config.yaml
moe: "top_k"
width: 256
steps: 7600
warmup_steps: 380
Rows from block 4, named by matrix and row number. Rows with one number belong to one neuron. Each number is 128 + 24 x the weight over its row's rms, rounded and kept within 0 to 255. All counts start at 0. Numbers have three digits each. After the name is the row's rms in percent of the matrix's.
# fc1: MLP up (model.blocks.4.mlp.fc1.weight, 1024x256), inputs 0-85
# fc2: MLP down (model.blocks.4.mlp.fc2.weight, 256x1024, transposed), outputs 0-85
fc1.611 112:118115144151161089110139156171141114167129122135134173136147114123100141126114128161111175155135143146159147128125144105104142164135097107160127113140109182100146126156126105143110079104165137126112091113083150092156164081172095123116137133095091124090098133
fc2.611 116:142136110134125129137147145124162140148107135099131178133102094071125143177146124149106173128165112112105116174126101128136133180157095108115137116168141120092152156145066084110096156138121096145140153141096105166175152172138127124150120157082070128120094138
fc1.612 094:145132138132120142104134140123111102160118143109153166137128123116147164141102147141131112147087111108112122156132128086147116129108104181119109116155122131123164169129096067118147128160124116139147113155127122177155096107153124091113090124155096111151099081
fc2.612 096:105126110115131126119151118102140123125168105144121148164114101100128123116176130099095153134105123109128133115131091102127107143161105163092124079145155112141119114157122097116104138168083109153118083114123164154154086098156109179118142070100125147120109108
fc1.613 090:115089118128133111126104097109182108091144137105125095149131179130107155119117141090121081128156146107132120140120167143109154164118125182104117132147172118132137094131118102187108124076116126113143106165125115162121141161134110147095100160128106104130155127
fc2.613 093:100146119139122077106106138164107183163160092112136100136148153131137109114119176110157150157132115139169120109112093125136169132119118123117134151124132119109102161164113170134120165064120098133165140122120143129152124130145158134133140127115118123151100118
fc1.614 110:122136134151155145096150176113130135128147128092110145135164156158095122125150127146140178137141145114130138143160125142134105169156129117155153165129110193122152175071117100098125167142141125118110081133102105138119117109118106139088091125105151152110128151
fc2.614 105:142133125129135130155099159122166153099113163134092111135134140115139175139148120122164141121132120117122154109146083135124150137089113141105130151110135123124124090164150144113162112137127130156090124070116146112140155139166082101140119102108177141134106107
fc1.615 121:129092152088126122091118145137144172121081081128166150116119159128137082144159119147093123109146128088159139103132061114146103113133119134136132111109140146107125112148136128128161120104126159119099099127120102114121139129151188091127103115086144125129137142
fc2.615 101:161102115100126116142138159120101129144137109097118141119129129131153120123125134125124147085139132169125152134151149136132140153188161133126092135125094129100103120110139147137108148133129175151085137128153130115098143152168145108127192131149132165079149124
fc1.616 097:160127122126119148118107092141101134149088100097130148136150169146149129131151134166143148092107163152164107120176182132129118116138139158102135107171139093113116150160156133097105158144121143097113157086128047136113108103111145162123140144137123100151128134
fc2.616 102:114160110128167072092107136157121149122114166110136133132139143168129118145143132124165115118150136195088125124143123144112130139173177086077129111109077106133102135118132165169127142128093113142161086127112129085127128125113120173093133121133102113082137103
fc1.617 110:117129113121072124133147154113147110107114069084138119120144147099137112096161127091125123151130152132123127117119159100149128092104163112116139142107154109112154106087158096136120142119157119133058154124163147148108127112148136143119117116108145128142117158
fc2.617 098:103138151159112141144186138106127142159145145165148129149128125125127100141130122161118148108118114122158127162111149140110084093073127088128104107087124102156131186134112117155146151126128181091147135096100159146113125094162118127150119132165083147109111088
fc1.618 100:125124151131124153130117142148103139155103124106129145140141178114138111124142086115086131101147107148103115116111108093114073162139089112125090149116134119131161148126150128153124122124155123113128157121137157142175136096131139102142157112113137105162159135
fc2.618 101:101113149123083128099149137143154116119081120125113110143109100084125119103114127140129118111150133130114154098106164091159130163150161111119150158105137130144127088112088104152085110136078114103150124133141129170157126158116151082113105165144139134116151113
fc1.619 124:164140124123161121108154126107100102131155139125124077103157125097123104135124132110076125141085135104139106130108163114103179130104116150142106140150154147070151195127109139095133113132117140177167154147113140116073104147127117106153132139109124099116142154
fc2.619 122:140118130123130140132113118134140128123082172161178060115173109123147123133110157119131109160112129200146103112119097144127161128121162114117104100117119122093147115129084117144142159113111108121119143172135140119094170131121139132112118123154113107069172147
fc1.620 110:076126109133126127129118137188138115135127114106155126119146101076103154100105108119114132134147111119133131180133091141149118091106088123115131114100111108130090140106102096085129121152111133159097105129113113156146140117144116121092153194133135087081135119
fc2.620 113:077103117145109132126146143159152124128112098137128120102088133128114149114074121117122154119131131119153134094132172118113170100117123128152150092138138171168108119129106148184162135129109150168154131137141143097102153120108169131099061122147110129137140112
fc1.621 099:134088094141105154120154208132117154145091113111122098092115137087148112176131091155145140152101116096127113131146158123120129130094097121134140118157150114139134135123117124117147109147104107083160112128142134102137074162134124132137126129148118135093160135
fc2.621 100:125151130134105124083144107130152169112152111096149128109107111126145090124138164143089171174149102164115174118111152152103093128133109103112151076117139130176120113124130144132159127150123125102134131169116114164171137129124151118135103143106081139135146129
fc1.622 098:107113109138154154115104161112106130152154090140125140094139102093125128108138133121122139120165127095129179101125100122103106133131132112127125118177145133115051083103115105076105123162138121113078120141128103111114113107148133096123125177089135113132093124
fc2.622 101:063141122126136157145121129138152096103110154108147199120094150108095140088109131119139127105120140103149145141141089168125136116085105155137164099145132131147153096122148129161134146115098124116137117095104156155110158111139113154169122094149100156111125132
fc1.623 089:150141140138089129144099118145132141117094130103100091161116106138111128092101168123176093162185144097170100152140131147142183148121152141120128114083124151125128080112121165118129146163113135098146092121125137153117135130131131085180115123102116101061136111
fc2.623 090:144143116091137096111165121094130106105093121119123116129154098092110124141148136127129122098134112134146136129158158136158108122132093135117128109153106131121114138103158106150147123138132095161109088079104154129170105134102140151138124110138118112100124141
fc1.624 099:123156147139180120093117165085115077081152116102158119105099089123153132110145192124139127107128152154126185097146141136116134164125146154157114166151162068091104135130153148099148140110100155082172143116103148150147142115163150133107117109164106170087112152
fc2.624 093:068110116142125132142128147093128132137160151163148150143108133166125123152083159155146098075142175146122102113132149151145137152122163164105114143117135152161132123168125153143144117104149111110161096126116129144134116097090143126135101164147165129156094116
fc1.625 114:089132155124081162133142143179141092140090152097118115108121117124131106143146161105136079137168118137165116126134139097144105132126111140094157121096116114089168125141181075142135078160149153117154134121110098091117173173121164135094129158129142098154209108
fc2.625 111:118158135141121106113144123155204083128140129121107135146170139146085126102137172144102105130134146121087154164173129136138106104129139150080087111127113102131126161135148087150123121145115134128122136126192103153130095096126151140136138114145080128128122116
fc1.626 093:120144128089114124155156102169144166121100076094134151147125132125144102127123065125123181110122102152140127149147133134081163156139099120135147119149140105133141141140124116127153132123122117132141123082159133101091116110127140060175147071082116118186148155
fc2.626 096:095112100122150109152134156101116139116123153175144105140096143092143157130113159121123122098134141171140119104155136118142127112133189136122093139184161101145101123075135143144135130147116152164104124110126096186070090132102120132134194124142116087144132161